Rows from block 10, named by matrix and row number. Rows with one number belong to one attention dimension. Each number is 128 + 32 x the weight over its row's rms, rounded and kept within 0 to 255. All counts start at 0. Numbers have three digits each. After the name is the row's rms in percent of the matrix's.
# q: attention query, key and value (stacked) (model.decb.0.2.attn.qkv.weight, 576x192, the q third), inputs 96-191
# k: attention query, key and value (stacked) (model.decb.0.2.attn.qkv.weight, 576x192, the k third), inputs 96-191
q.115 098:128184130123090077101107170135106102124118154082136119126098137178095129120116158132115119138139063133166121124126167128103170137143141114206130174084098154151075148152163137131100115139101167115099090113158110074106112136104151226142086135154098135127125149130133110134168148111160131164
k.115 100:113099077154111133118112066143153136144083114163130128158118199089161204093110122171120147141111122123103144105159144136113144093136137133119157156153137137186133127099140015065141101129072155120091139144077146114167109117121179077131139152100180118125110111104101100125117111121193120126
q.116 104:150148098110155141162089072128160140139106124145132134109124164105125180146157149124102079105113113129153128153116131153124160116094108151114153112096158148071127154166141179115115118100124116136125164142111187059154084108191255114163086120143130101120022141139182078164111123153126119141
k.116 092:164178195137110039113141117093143126134161113087179145096134173106107160140116133115100136150135148158127063138142105111138097040112155128091138094143131064186141158099131139123115155182095160074128139128098141090100145136132135146159085152161108114100165097185139089081100103110239157148
q.117 108:160117122134199180130142226140054105128140124116182154163134153127161087141132125149128143137135164146166092161143100144087182217176133165129118149121122118103162079118125123143099127109065108117155111159141143097122128095121088142043119092119142070110204123128075130152117090059174137094
k.117 095:127152124142172143106151073167137125159077097118116128078105125105123093126113148064141087097121172152107205079155158128114117162199172127095095175117103121134124125119171116113080151149135142154141148110151118123097087095128143105081121141098168054105103169140131130073096141102091097127
q.118 117:133142161124139132144175090145110101126146157134150143137126156101070117092109135129152226149101137139095107144105080020110065099085130110104137123096145129052161131139216085122099126121145102180124145120151156170133112071135076098178147146152155126112109161110187134140102092117175117142
k.118 106:107105100132132118117145180126100148103099109143171152111105099141138062144148125139098167119140149132141080184123072129157126129115140087124137134137179047152145106164174180125101142105166099142127102135115077130137166119080077183134168162144110228141173151141091159113115120117103105129
q.119 122:153134138107112107151105119124156097105122142105111094097103117178200130108115095120134132134135111123092061124129100122146112187098131153134133129175120143141022177160114108149141140113149113085166142114113163157122106186123063080134065111169144138109151150119111129128141138121159119140
k.119 112:159179169133124119106191136110101105072124159151058108152091150114173118158145082093162174155109105133113079099091149146156143166144130028118135168136123110138124134119111135131092114113124109231176118069142116147082102194150126122102075072176108116132146126148141149091156193125071130125
q.120 101:133135164145126079085132080112162111139114108154052129104093110111132049131126142117159030090118104117124094082108121096105126084110156091105119171104158163041152126172138134138204133118130161078130095082172148172139152140157114126132155111126152123102152097144160107140119170189147130126
k.120 105:137117090139129096152074063133120194087135126140084142079131143106119141162094172191105125118135129087124122152146126185146144209120094116117112087118108138159098137094180111114197127098153136126135131093224156101130092134088104121101166169166166135164157097114069141211146077110124127155
q.121 107:129084142094136143097097071099115055151062157136080143164115142142046084129168133133141103118133127135131187132139101130199168096157143108090117149130100116087193112124115150135155151126166110116113108097140099114123145119118203108156174119090096158127099086144135169105136172152128142160
k.121 099:190148139050137108103078108170112110140145099122123140129151064137073144142112097114171100105122131139100093108143138096118155072094114177108175074126066121139114147113113126116174131163198111083089131147204103080105115132123142155124154099096146116132161063145084157218133083150174123109
q.122 114:104120090127124084096175083116138123125154119117146147122133090108082123126158115153131118153083128163101159101139092058149103118156120194087147133198137126075175087139142158107088148110161086175121077182045123117122143097143139173170201135149105103129096146148146181105177125162126149133
k.122 118:124122085104092184104063119079158113116109101089170135093080084123136087109147125185119159106141116120170114106183123185140111058140126131128116147173129119137104128143113067107106140186120155074146124050227115137133121086135167110131194108177141128158170140106130157128121093124152127139
q.123 098:131117097154178071143062217032144180093127119164124128109095122147095151139159133095106141158106146118163198104113169118079136128133094134179103113196109138154179111153091157133083116137132146130081138154187152113150112142135083176094117113080067082119088160120110116126199112134156109155
k.123 099:168247128101125093153103127137147135097199165141121116113118183093066113148123166177181123069169142112093125167161104144162089092162109087154100136092164153167124118100148085150139127152084105101132123130076139183124147092132161087137145106102154107139147087118124175158144162134121150138
q.124 102:130121157087042126136160117140126123125202117114173137145128105182149136111133127111086144157154112134187154132140130095098135136157160227109126104076107154125172130148115075118131152169155163107124131186152170111107116134114087104105115116099141125101136141127144108135104126085111108137
k.124 104:114121134064114177141124121127091133102132160170144092161183156079077105157151160122092145145166102113108105180133186159186068171151072129155146118080110222091085134104138112160118117140119126155179135096168108122125104062179080129061170126163085087138065127125155129194164172160138155163
q.125 122:141153169113181101128097126104121175121151118111067137144107135097164100154110140141178102130095149164111127099106134132102130092124142128137135145110136152047168047147175110090129158147155149066108104104113126147155110155111094121130183146117083101114155220145133104117142117109120139118
k.125 109:162105122132082101125193105172135131082142108118087090045085136149135132131082115187094149134107088147130081124155126113104103129153165122093085133082114109147117105141177215153164136082099145139109110166178137172129144180151155091035145104162119106097133131125090152167116156151138120139
q.126 119:150146105159101144128108112104109076091104138096151133117149085211140076142123145132129102075155095132112075106152167127139167104167137102112113154129131136035103061154108116097145113111149207158141117219171157101113129172137134131097163130135131138154155149121148080126154135092116133114
k.126 125:167115125121118142125163054189105124098082112124075178094066191130098124125144100168049097144151105140080109099109123158104162125154084128132135107130149154134103139154189114119128152108160143164115126118159157164153149101149140119031108255065141098130074183115119116175173159122119117124
q.127 114:105156164118121140070106094125175175126122086106029118153160164111146138139083091106166168080064144132124120146106164188135092085129114038100108187142100139099120108109136110129170139153210155097156161086080103157155151162046130081111143145126142122114171108111154144112103098185080107106
k.127 110:131111101141126093126135109125117103120111171131141136077095079152178185149106125132118124184121169119194120130085147148138183153082088167113147099116156179100120133126147154122120133128122106104129131195130142127158145171123128097095101045148087125149113160177089151088114136085136128059
q.128 069:116114095140102145091170076195123139113074105111148183177127110126158105102171141102099125134117111150080111135090141106091123108167104162075110104178131124164100157157055100109142111163163139072062091151171129069109123131087125108095114129095162134125142104126169060171121200168115072058
k.128 079:161149158154154110121165132100112136171077125167126185127136087127101108108130110180130096069133123131146186107137155144115120152161113168136176165085132173148090146133127120116165182099116101138112144102213106179134087160159137167121201218130158162092123095126102139183093110099141128104
q.129 084:109149166131146101146117104134145134090098147143147111095128096140114105145162143120163148069157149116091144145112141135136181125117134143072083120158110059087171081096142150158141139139101133172137065138120133153125086128126165051077172024163158124116129161103095198019122128136148117089
k.129 078:107128114158135061169174115117141108126160145191101090151116125168094118144125050117115091103147141128219114106092140086130126158114141179120133103140106214095062130158104163122102143073187120168150145150167105142128136117166179170133139171141135119132117148119137058103137068099140153164
q.130 068:133120074132112144117129109067116114150182129168169142090099101140122120118060179155192093181196084177166153129149151131152113126166121094150149165086179156119088167135145095146147117072068072095174102114106117097122111130168155224121116181169115139160139143128101079146085149125095132095
k.130 072:127108179097106111103145096167150093130067125130136107153159133122174094154133153109121133108148147115016115124121109116157088152099158084150109102128086156157110099152127065159143125158139112144116133152128122128164089134053112089077156116104123091156128091127121105112165113114083133156
q.131 081:121105076109132077172155157137094152071134123124120077124056100152180152091190155132153169219137101114142165183127144123136154072117136130139204096070094062126128099130179114181135094141088155123142139104121114121128168067113103135153131103195167159127104109138038082132141107144138110169
k.131 082:126160137108158090203083209057152148191134122133116096037141173145149150107135170135163177108095132103153184161135115120112117148090127142179105153104129141116084098116124162113137117153079149097111136075104155124152131114135133079174060164187109123143089158116125156024109121165104127167
q.132 062:086154176095178074110143145105153174114105163082199144167122118159088146156081172131106159149123107136139130136189126134137118134081115091100167082143174074140104087089091155088128118150188137169132101054111078099148104197076134064132136127105098132114127123103153166157149068086194133154
k.132 077:145170100163169093110194133137174158143064080157066107102149111081092082160100108079101149073083158138217102179153197122120146107089117192159133150106089144116096107145096181149173140104193155135104141135166119089102134071135137085148216128158171115134104112127093117130140158150163123126
q.133 078:124098182121167130139088111103155116111125180173107128153115131133133152121131143162101125154126150166157122133166137135111116147097144125111144144070139207125080092174094175141111106194046152134084115141101132113155163102149221052133027218149097134113141134114106143067105167129079106150
k.133 097:182115111123162148166187098166161125131156141135168155186054148184168107096149143180076113187102098172078154127122069111138121117122078106069102162166105138121205119132175039110142113126147123084127131122156136138149149108122101092100114178141141130101142070115130119123130086088179159097
q.134 068:146105085140119113094106120108111074155188105167129123114142148154130072122147150118105067112095157155135039128158124143129145178139092157164099110189158114131142123136117113097114147081127110110118191140118123168041155150125135105079148086080152153144177129159099118114143123103121126134
k.134 080:107161093165108139146096162150182168065049152109145085088137110155135145108145100107168163094084142136140125133097132143114150160096164140138144112163119096147124106083142157137107111129144118122147141177099088126111101195156114138179111102104121155181120146131182194000181127119125063153
q.135 066:109122107119142057123175090124087126120143134055180127112060139108125158099130089092138085197139196121175083162114138115101139129178087145146135107094162108122140146128176168132110151081127144116156144097132105132102160168116148161119156172156132116152099123177126107155098138187148120163
k.135 085:086144212130146149094112123079115134148100153125118121132187070142100099129086126082151141092133102107134178041117140146108080149103129115123113095102108096091124177135081151063143166154092117120146158145114148163145131117118110146127085124151145134122092164088187156093121167144137092108
q.136 071:130155056098114134120125116148133145153146098120058142118085159149084134118164102093125144122132117149132115113121116106115117188096138167136103113154114140146147110143126145117102126112223126075069108090105148139134109096043098162058144054138179131125141170077102145125133127119132119065
k.136 075:133137095121090093087127140120107122078159161151125133079129163097142108098137103072086098151129097164155116154222123160144135066149161183103134152138148168147117099121139102138099128096242146112137106219158065133068106151173106177155156130156172140218170091116070133184138106127168169114
q.137 074:160151129154127130132153151118128125117102159126101127129000185152121102134124052142118148132136171089135088176095056133131084125113117165114205093115132255138146158117140162096068142077157106114129109131164144166139139146129180147104113088125081128146135132120170102094117106123138111093
k.137 079:104120105112105134139123124106159127181131117096135156140094167137154167116182125124122122131151165153041125121129079131154105105144159103146120139182109133155134107094166047102116125153185175066133128152100123132109118134062122124111121109128114140183130105101150145135100160097234100114
q.138 072:122116117105123126075134128121110135103093102163143110134161073103156154119120046189093125047132115136165074096113168131111161057110095162120096105152133036159125160141139157169068141093086134042110154184175191096134147114194089169199119200150117093148088142122085140148127143154097137171
k.138 080:073115165113107138180141147110161144160126107139125123095131135082163131113167096106060111131122135064144206108109127202147145158144089157159131108126146141132064153148116093077144180155041094142118166145090165113182119122152130134100126126143107129088052107077118158073105128122125127154
q.139 060:080126164127130132095079132158170139170114135131154115134127106142146133097175105063150140143101130166081143080065106105131089154136140148149159115101109145119103128122083155079109063194135112085103132129109123145154101132134150130138102063167132102142092101105109113070089137169105154133
k.139 072:133132128118073116121098096095149110143111123118076129163119117099129132134138097161149135120138122133054145168095111195131156087144165134153142158127138229112141169175154072063158118113126133114104176182116110180094104139166168168122163163149105151058110099084150139146103115126140145123
q.140 076:104093090115108167153114089178111131113174132164126138192159081114126123121135162117120105159169142118102151076100144111113152120175143141179185150045141054111190120140115143087078128134120117186153175089124113121126108139119166100174039145100138175106097115156198143168064134123150128142
k.140 081:120107095127130138136147155146117165142132147113174168121092108162146129087169122128138134149082130148119120147118149113132131075079181131100163161121142135138175114133107123164146123137056112102068119144056134105090120106121172067150044119144156129091100173118114118030140146088190110107
q.141 075:151184135161112118086138150128118147136156071128063188139104062136102066151175108146092138043089131072103129103143086178139137176103151090121109099128092195153152126174055129090147133102065123118057096146146130134157105149120126118106080194082118142132130150130108146109126122107060128133
k.141 096:128106105117140124154146102113147091102110082130138058153148122106123127097120154198112110173143170144156127141135107084107167106140132172131117150100126145146167157132154116071130155077065131128060135159127132144112073148191145117137133131119120159125185151158131121140103074004145152171
q.142 083:090131141161120191146082142115143107106104120116166132117155154121119151153100148123104149081100123094098190120152116095132107056067132095116079162150147000134134139153171146144135131177137152140131118143144136072130140123074086191155152145179101088121111171113177095174139112131131112114
k.142 095:142134184146124176080089118138162093163127092148090165178165152070096159128116106095148149092124106077081133099145147158154112106140134133131172109094150160131120189112149163130118129140143096138127112175126152111132124153129110114145106102090117157114107086072117161195082110224119130077
q.143 073:110151101153140114178161121111083098141171095145083141101081113090156134110126141133127096195099136123210056136133142182101152087131071175196175149120109144114122154161164183125118171137094141117158134137122085145130127111150075126168129127120168129143114118255145133086138077167152174165
k.143 084:165163131127162137131154133147158163098109132139135140105112118190135095138206141101094129074101121134090165148137073122131105210118163045100102097154133139139090121133116127101196168125139077069137122144115105088109166082068104113068088171098135103185073127142139098113191150130125119111
q.144 070:152170120135147100140127111146116135134022150122192152136149121149136125126143186126111135075115104129076210124103104133142141123066138103098082146117126191095150061127074144113157139091043144108096147139169122088127125053129135091125128157091139076137131135112098124130130116102095138134
k.144 087:167108157125131118170146137139096156116151122116120125112093190159132179135138166124089089173132103130089107106138129131146138150174174147132109153103098174127165125063165073173149158111020141106105116134117147137091102139153111136119155147100134121143207067163109163184115115103161151079
q.145 068:161136121091112152158131157109122152120147127124125168139103055105102124144141105089100178173129112193191165178146172065143108117115101157148157139180132167151192150102175199075108134101134131135143145160103123124101093151170086118120075048110181134118159132101098141048113075133095156055
k.145 088:158113150169129153097161131120176143053112121162190098090067172221148174124150127120073140129119121148087102111094085152164128120126144102109122101153119155089157096146168051115088102121134129092108089150111123150132128153102080157087090160128113095163144089138126182058191127112085169113
q.146 067:112201115146113119125143167086132130158151148129076086144070070132087175146144076110133098170092100225112182068160086111112155184171111197136150113255147131117060129106150112121199113120091111164149154122163174148113089112122077125125114098083089136114153117143166133104169134153183159074
k.146 074:144156129164114155126110118152071126103137100115122090170107125128144126144145122130146104105140126125108062137156069122103136068093127064116125121105129108131140108099134105098113137210115161106088106128154117108120123136089087185125119105121148127188144182176097185017190152192123126154
q.147 077:184172148153109136192124141153145100069188137152145102100099135108131112096173119141135192061115127095130142174105099084135154142111142140179122111190119151097169118122109103138106100152128111134088077094129163125140103136104074110078113100081182146115132091114142139075136133154086124117
k.147 080:143096146121127090119177135154097098182198095119157134086124142194096143100193118175104057141077115159099124092195077141157079140147173100157098122165134160158151120128150070169165125138155163086110130099057126162114142135116174119075130136106154117132135128085072113142138119050166144119
q.148 075:148104120110137122186170101167160125089144169100093100141146167137188112171165111161125139099179154068088144144132173110100163077110125104120160092088116115090103119140087169139084109160061123149092074145071125099116129069074140121134047070147183095117130137103111083061134153128115120120
k.148 076:105129119102113186228191184151145096105152087117192108061122135115142145161151161113112109160165127082129101128140110083088125137153171167149119206080092112154183115144151154124124100122117116098150202140129179156130114151194103130124091105111108139160149116164091081150103107065141151138
q.149 076:170089139149144118140092114099105144117154163139036135170082082123118141097167147115124117130105109048159060116156167106147127129155139146134171118162141133126196109125120132068092144082176137164187131103143128140130127115110133145113178088134197128095092133222136093111096144143181107095
k.149 077:149133152187128138133114219169169103122132123112157138095083174182101142124177109070128138069116136114136145136118109135141094155143173116112137165154140112099134131102160144089151122101181088118107118154106169161048156113144110109130141158116164155183104145110114152072142152163123126118
q.150 071:166141101127135117068111109159075151162145115109135142120091179118126121103189156147088159065069104124165092089073161182148129102113122097118161127107109159159142119129099115124144134066124153080096133149174118141059192148119137130145104117170103127094122085163160102210114162107143141175
k.150 075:146121123112103117127131185084174142108149134141051151132138114104121097125055117107146158099082149094163185134128147119129113150107133142121133149139150087105079165091119137087144147149084132156076138148166145158165138159141150159175104139143215145137134123126151129070112098148141121142
q.151 074:129090138149132125079129085106132109119110079094180150188139134095128137140175166116163151058083126112118150112146175145126170202106131135124063151224105145136093135106115150142128129112255104075110097102140149129167166134108093199151183081088167125104131177103124122092096106124138094110
k.151 089:125124112057150109082103118083096082198115143136126197139149176084171180144137143095161145098123136113089158095151189206145142088164111121138162182218120096132114124129143148174102134101158089141126141119143127150116141115190129127206112085116117134084189060110088170110122126175144121097
q.152 064:131110074085127112122140059132130142092082139142114165126103092146156202137132113104094144161083132068135135156156139156138124125100124174132154097087139068116072089112167243134108143089102129127090044120102167085098087149135128125074123099149050158134098150060158153186112167140182129136
k.152 070:115144115117108115082179129105091121130143138167131152099123161124141129165063060091078132125108159106116112160122215116163138073109159182138140134101177118077157071157135102077059131138093150152125110172128139096144102133134142116164115137122177105197121089151118148061128131097127135090
q.153 070:171191168182150137123123172133143109117145137127102110128132202088071126156074108147102119113117179153059153089159086104136115144111137093075101164146160136136138107110122103102118120145021117163155142113159165158151191113116148146160114193095184158130145154140101085070125058165159111085
k.153 093:112135144107178113162128132179115123101110144105111110171139104115157074113127122148109083114139125173145048180144117065105198143102065134062156094113095141131113123120103174151155114114122134146113151076154108139148122132141143126108086093130079130155189153158190078134124101077168146116
q.154 081:065110149142130136172128150177150124191100126056163128122121185138164165103139089170162132106128124220114091136101088156074110102116116130126115093113123049131095104125132077119119083129108131127106111146148086078115167129151205132106084112148082139139145134093151129118132136131164093132
k.154 083:146086164131101160104122147105124100209101134153124151167158140125113161124113105095119169155132165117165095167175189118099146089132131197163132140149086053132141150105075148089064116132100118175144104090197155171128092112090130141139168088133126134126132085185147132122119138167134090099
q.155 082:129125113142169179116162109138098140089086143172108127144192087101097151115121129122163132163082108129124135111135157142147135053113119137120099138107150131150122158124085129091100111163000139098134143091172099077147161136162125085171108210202144123103116112146156086159123175108136137143
k.155 076:122109143140161149217127122137116167128126127136107119101084091088176110121074119157137115174131144127148134152152146087183140144180142113112129161141143139118108115119131172143131128120000089131165114113170150158118194128132183131160087142153072136101144132154112073080160157115142070136
q.156 070:153131144092141116112180136156145135119111096064090114141151156090175147120125168094143151057106121162133065134120149105100122111133156099107132143148101095136086121113132167155103151081221123096119159155099152113085139128103113137119065137103172145106083137048090185131143185201109100083
k.156 083:114103141119099101173136210174134125065202122154132099085137111133117113114065147090155139115056185140156110172175163113140147168123129152138087173161165068065118144144136165094128106147104113121128140091156169136060129158152116137208140101164120159152145131127107152090130130107141136144
q.157 080:108100085124155145223100179133096131160130093110126105067085082146123121196156093164136141131158103190171163118141126102115151133083162082101106101173120147127119134142126172133152141147171171138112150099123150179150098064139151098121136113117111153114152096167140126008180059138094150094
k.157 080:150150165111135151091174078095127109189146139075173030090140178166108160069183136157116114073095136162127166152123115144097084152161135131097117158130089170115126092109157120156127160101135145080148155177086130172142117120157114100053140107122139133078143072125101113081175108069124136172
q.158 069:104072106166127083116123135181125146162153094112133119142175118126196129080090170148123107128169163198128121113135166136067107148102097144159136118068142112125107120137115203118133144093152122117173168179151026115122142138125124164142117106169137110136133152076158121137112073138125108124
k.158 086:146129081134121139092171105079167129167111102128127136094111161126166103124154165048111151106166111113069143050154136158124128117109158154176116122168137144146121137144128039130098175134186118104111126159140132109150082133119121144139096123134168105157101056115082169133128132172152110126
q.159 082:108176141130134092097129136163139097089169102158124148088181114111145143134173157127094197137150128144211126190096138171124101138176154115150134148220111149132166101154150164093082125155186138147117131094095117123158091179125128095110134089102096126125099052186174119165176115128096116119
k.159 081:130138165137104150085160187098153114182221129114160136118127124181099099136127111053184156080165123129119124093132139144119152159105126175120099085150087135138130079144135158092132096148096122112162165179124138144114161171156096073135119131124162138090117101111100150068157139113111105115
q.160 114:149111147084081192151090119115135061112116160066151104124122050127139146112138178152061108173132131113093080129126141123085138099132122131117166165056137137063111137157159157104110123161126140173154109199176122073152089125147175216105150132109144118147138131139157128102129113139127134173
k.160 109:127115141118126111132160094197103116122076127150073163153173109147111161136118107182145137142143089110066112141126139099099130150113134100170070078144108104147158095063140145128097104181096132126132157154112178092131124143093124133132123154132135201117117103129115125105128064124155155104
q.161 108:104124125119094141094052097144144115156175112117165162146133125130133131132147083127138146142147153182134092133147125109163126084140124135098136076122074150156123095097121135138128114144089135191123126186065133095104113185074125231151168122134153085099162211133153132111142118070073102170
k.161 100:133150139148094142171153195139129135133161098134150130130192114183079123108146117133174114129107126131139167132069149129118125172062137106093166038172103119189123172093103128097145100119184134118137152081148123093107106154131084168148106191105080110049095092131173124124157067191121138117
q.162 114:111098143098123035122068155146121143157156134068143147137137077194118093138150118134201098165090154135095135120122172171128151059086138068080118182109125141155169087123098104124198113117126132140104097150136178065119118151105158132108166154130180129135152147141163170095105128128164149133
k.162 103:122131112106132136086161202146160090073110124134166098109124085126142107118106155067133067106101082073115190184143102179149109089154102124087130098153080151184134155150173119138085097123163098108142138121221164056151136202208070113087097097156167140100110062157105110180140124126152114124
q.163 100:196114099125087099176075095111148170102132113000113116155073069199122095131141146148087131175163111102099120167123130117125143122088165150146123111137120140152108127140123133132143110094113079184154139156118163095134144140119114118187133094150070115134080116138185137109113163144116139144
k.163 102:088125110099156152121140137153188134105147154134091147118105119137137109139107103111164067090124125094068118177116126147097144104109097121148156127130145123100123101082160110138092149170121109037088130071122131107134148129148188121173104171105125146146109114102144113029108056112129080107
q.164 122:141137116170088054145134119082148048154144125075220162142180138142093072160167151161128110147162144137169078105154120169135171076098105103084126168123115098133091092123130136147174150086094064121145095151099132101076148141134150121108117146111141183142113152144185098150171142160153123098
k.164 116:096143140126081148161163129181121106154080134127135194157106118125114088106132162205093124138130104113104185171137069173117124127149142090149138165105120138139136122090139126116078115119180114107130114118102145102107125104167144086126109218177127132115109090085153147052162110132132128141
q.165 112:149145111133226188113088112130118176139149134086122135121147148226148103131118157138124135150109159143093106116120140098122129118108104049130117178056118144073112153139121155139126142130142217116121169068106150095113110117106097084175126128115110111127120147131150123132096155111113153122
k.165 110:162098090131123114196213215112123143092086125115182098106148118125152132120128107102169135115130122180148061139112055179139143143118110143159154054085122099103107120133140135127153156102082146167145144131108151150118113165153145153174109058131132152117146129135103167080094183135171107106
q.166 118:145091136124077119149119111099132160126105147120101126150132180196140083129156151103117111154155135108102118130122088102157076135081117144128123138101115157183135126141114139155154134111183094119167138150144127194149113167105182044130181173132149128128095087114152145168150160017127120152
k.166 102:142155115120101130148146151104111104115058138154139127091087109107072087096126127181120084133085216084084148146102160130176097151157106081141118133114120136133147110110166086120121144108112120091117124064201061152103143116062113132163164116148116113145087197152178120092110162124107158157
q.167 097:081137123097064110132114159082157151093143149111105122175072111066127095133121108140087144095151159164130180111094159122204090109075128093166116170139141125138147241096107030144121126163195117139125125148124082123166125146135121088087109135110157140108073157082151149162143130198111146168
k.167 096:156126149132092120156140107117124161169091120097139138131167139117119132180153133096087126089117116114127121111139098084117074137140153155089110146147205150181129101134084133070085149098056150128090120184137150157127111097153129078135159127177142109110151085136125129192125125118108131144
q.168 097:090151137161142207069109165165177170088093134149109137138144120082096111120114147129109140053080117116065146159132172119150079115056119154130107142136138158192135124130156121130174096127124090167120182118125151121152121161148127082166128098116117118142102094138141153201129124103144140118
k.168 095:143152090181130121167087129097119120127080130149107094145174168127145127068109116085111140172088164123165081094129112102119107105093178180172108127160157112091133154174081154142123141133020187082128143104089108140124189088120126082131126163085121133146117168153129134107078113118172153102
q.169 129:105109145143082195057215135169118039142133108052095113120155058227059135120129162123089167119118118109166063149133156089118102123158141127142144190103119100101167066124164104120118135117139067126153100100148147043123106157137133137125149154146136143153134106135130096149132130135126143110
k.169 122:132090156162129155069128071121131142166140086131097131117089150116128119146141112151117101110112120146112130200156120167129146067068138134176116108136116147121177138084109050101091118108136125168109164145163145097131114091150128173090141198153192106136137082124103144106136094140151149155
q.170 118:186131152166148093063110131118100156119139110095172145144087126166133123129126116131124149148176146107151169153138099157188140143149146159118136134134086111101144179127141076160141122105158134180133078163109013147104166103123066066111110131136154096165166098161123148136150123127106125120
k.170 105:146129132149136120158152156123118110119119123138121172122040087153114126161130184183090133179103135101095103069079100094123137152093146074065162099119166144143120127111116199136107168097072163056174120102124161143128166124122150090192153184169108168141155133102103160164121092089077094071
q.171 094:173190109138090153071194139126131178158116134160173120117145155196099208154161139107123162073182109147132077121137097090132096123181091096111155104098114098101102087134116163133068129088074139104157147108146145109089161091180142134126118155117096100130097151123125101083113127154134151104
k.171 103:149073165182099110105150112057155159169183092156155142178100089065125114091115100110127175088121188147127067139087125187143172153116219101089129149143118100156154126063107123181140128110122155132138143112069119135098107170096172138116088120170127094059157127141181186111137142141164114116
q.172 116:143081095144084171165144136109155087137145123126107142120097089055166104147165117110103074131181135155139109125144137173102094109117140178085110163161123137203121125123135127158167148110152130133128138136121107101126126126086166255123154150114128106137079180137137145086088091087161136199
k.172 115:080161146150109094186099118101138114135150131114127087143138154110104208125135135199197112155146120125053121152136149087167079175110124091118098114081131134129169104112149131099093144138160100116117097062135115132096114111119142137126164208137145129153128125105116164057158090139140130119
q.173 125:127173115124094179085166106150137076111143160219113132109133079091086133123103128157094131129149095121145039120140188127099115120147110126128204165149146110094083063128118186123135145108088036121123110184105100081108139101097126177107122125116161121141184123111144130164137073121102139136
k.173 132:115112152155124139104100111097129097138162149165134142152225203105148192133122148124126158159101137141128140165129136077148186166094143163177112119131133150112148152072092051086140102174048110168126140081106166106132094136065128109176080158160145116108120115124121143074108135180160121153
q.174 105:148156142123084074153094141141081057096152103104193121146133137134123140135121157134126171116126138106150067114153126166156206159093137102173146136090118100123130055126128066122085144120078160165158151122109216115108168127185142153133128118136131128090143097114127110128145138157112121149
k.174 102:138115156148130065105123175205127123114120124129168085167122161132168163166144119159125143057132147056080133155101129141105101131149104113159152140179138131149084108145182196057080110081105159121112112158078137152050143127138125100179103103080128133087115157085114139039148101117091132182
q.175 109:119116138133071127150116162122101226126139108047082135124086101161137117082155115127068138131133156152154146107089151148103057067089127102184084120124135069125191155122131097108165126151175157121092116105111146174133124192162151059122176116167101141134101145110131096093098109186093109140
k.175 111:183139138098157079161163098103057146115144116123095149070166096134147124115127109131130122097105132178154167100164095149093043126136083120139134146099153063072152143130114167127108120121110118084099137160115128114113171109158130160138115133119140128130126148148157172169141118105151121143
q.176 129:162108116107176098123150149102106157139123085081152119129138057151098143137183118114074139134150182112175093051123125182136090087090128160148154180128129083077137170168144098125151149154114158126112124175133127098103147161149141159101110139099105170095118139151142087113162101191108132111
k.176 123:132167166133136156120176156095137125125142114148159140160140119112115142113095117107176174145130150149112092133063087121151118115105158090089108176111137082163189163086116079154077120185131103100126115125087150084163126148136067116203082104121122164132174103150110138101090088106122132157
q.177 098:095105111118146156184083173113110127083130152084078136099134155155117135116138103108126137118051130135097120146078125152131182110106111178144104140165124145243127142119146159113109125103109075135158159061141180168125156155150087158154140115144091159108097092110107182128099148153168124091
k.177 114:094071079129120139128103180161134148130155165094105101144160163109164082127126155035187147097107180125135120099159116155119107116084131102138089150129112186121159134154123123139080141124060143078141082147125126159129139178164144162160162084061146163130149120109132142052170119121115125163
q.178 094:099100122143189168139182104093146010099166129087103117162145164094141128111110127100123187090090150156105156103129146119139097133128137078069114182166101133133111135129122142158153160156155164140164132091140193114103144157108203099135117115097132155132080162161171127125111079147152114063
k.178 109:092131105165096131192141101162155121139144136113097130142170180132059115130141155112116120121144051152185108115116044143132054120079064106128094099144184190127096133139157213166123120050194128131146134164137129135139124066162119165024159147116110092176123145095122119138132115167188125152
q.179 122:106094132142155069126084122102144187120059118163060150140132134104124128125131170150100037120060115128136126109129163134123138153153131198163115130117129163101144155111114094097089146116142179113130157138108108134104153110136088099086190126109149148115166117093146163142125105171195113098
k.179 118:208132129101106113070166132148136164102076116155153088102126102150145156093162133067126117107106152051140053111133122068128154127160107121082148140113089144151136138120100184150145132081148090130134115159169096173111159189104150109150117096090128162138140121124146147224148119107067126063
q.180 117:123128143116071061104008082103121163167137147116136130143167169028144110119139107088131113126111124127137136150154131134138145153158129168150164053115111168128155104140109074121112124152105116172115132232123141123152156121184080145106139139150130064116190149133117110164102113211110137145
k.180 112:109145154116133113089084118159148126070068091102129160118146110180139154110169075063087124143111118118108113158091119086109161152065090128142152093175131153083121129186144185136146106064131141114121112125135094137146123123129131152148110145140109153106095163114155155170131107143054128082
q.181 110:115128090146143147114226128140162132130146083236151111117096130085124180103145134149182093139081091153100110148099115073111088131165111130120154096068081115212145145142100117160133127087115138064178126112147152143136142137114194112127139128108068147141070120153145112081133128137149140115
k.181 102:127143179093136165073080086075136115093167142127110170110095145079060130148140146137118122103140202127205150187106110127153155098158132113149068185134125119181150098094134131096165088107174116138124147166147115102129147104179152114076136132122144091097146131092082142196151180139137126127
q.182 105:116129151128018163140148158105115144092147093135124129162087121199122160124168124128116170179127058130116138127116146104171137069213160077104162109142118160097111173139102139154108127130155040140154114135107098058111145096109068108143142139147127130143135154092137123127133099148119110103
k.182 094:140109099131172130150108140155109157102145139110104155110171117115101072154125174115123084149113070094150133120127158133106139168113125174135117065118182154097151176147087044119159148122019133228139102150128137131121155162138113130100092184078168161172105081130114105186132155068161134085
q.183 110:132122123147144138109094121149106173166162123117021152138146115106160116131138082177108125156214141105137120102155120136144083124168149141126147134124141125151128183163124154123122153103177128098100091099093067109148109123134117174079117116145131097104199128116099152109133123128123139131
k.183 103:158129172105150144142161166103126128169137152100121156137088093163147165136156185102184144132168093101112084089154089076128110165082158123113125098074104117155124118101105095137178182095139125084065091041188083150114075099141154156161213168172176119152156142149110190199111113093141120111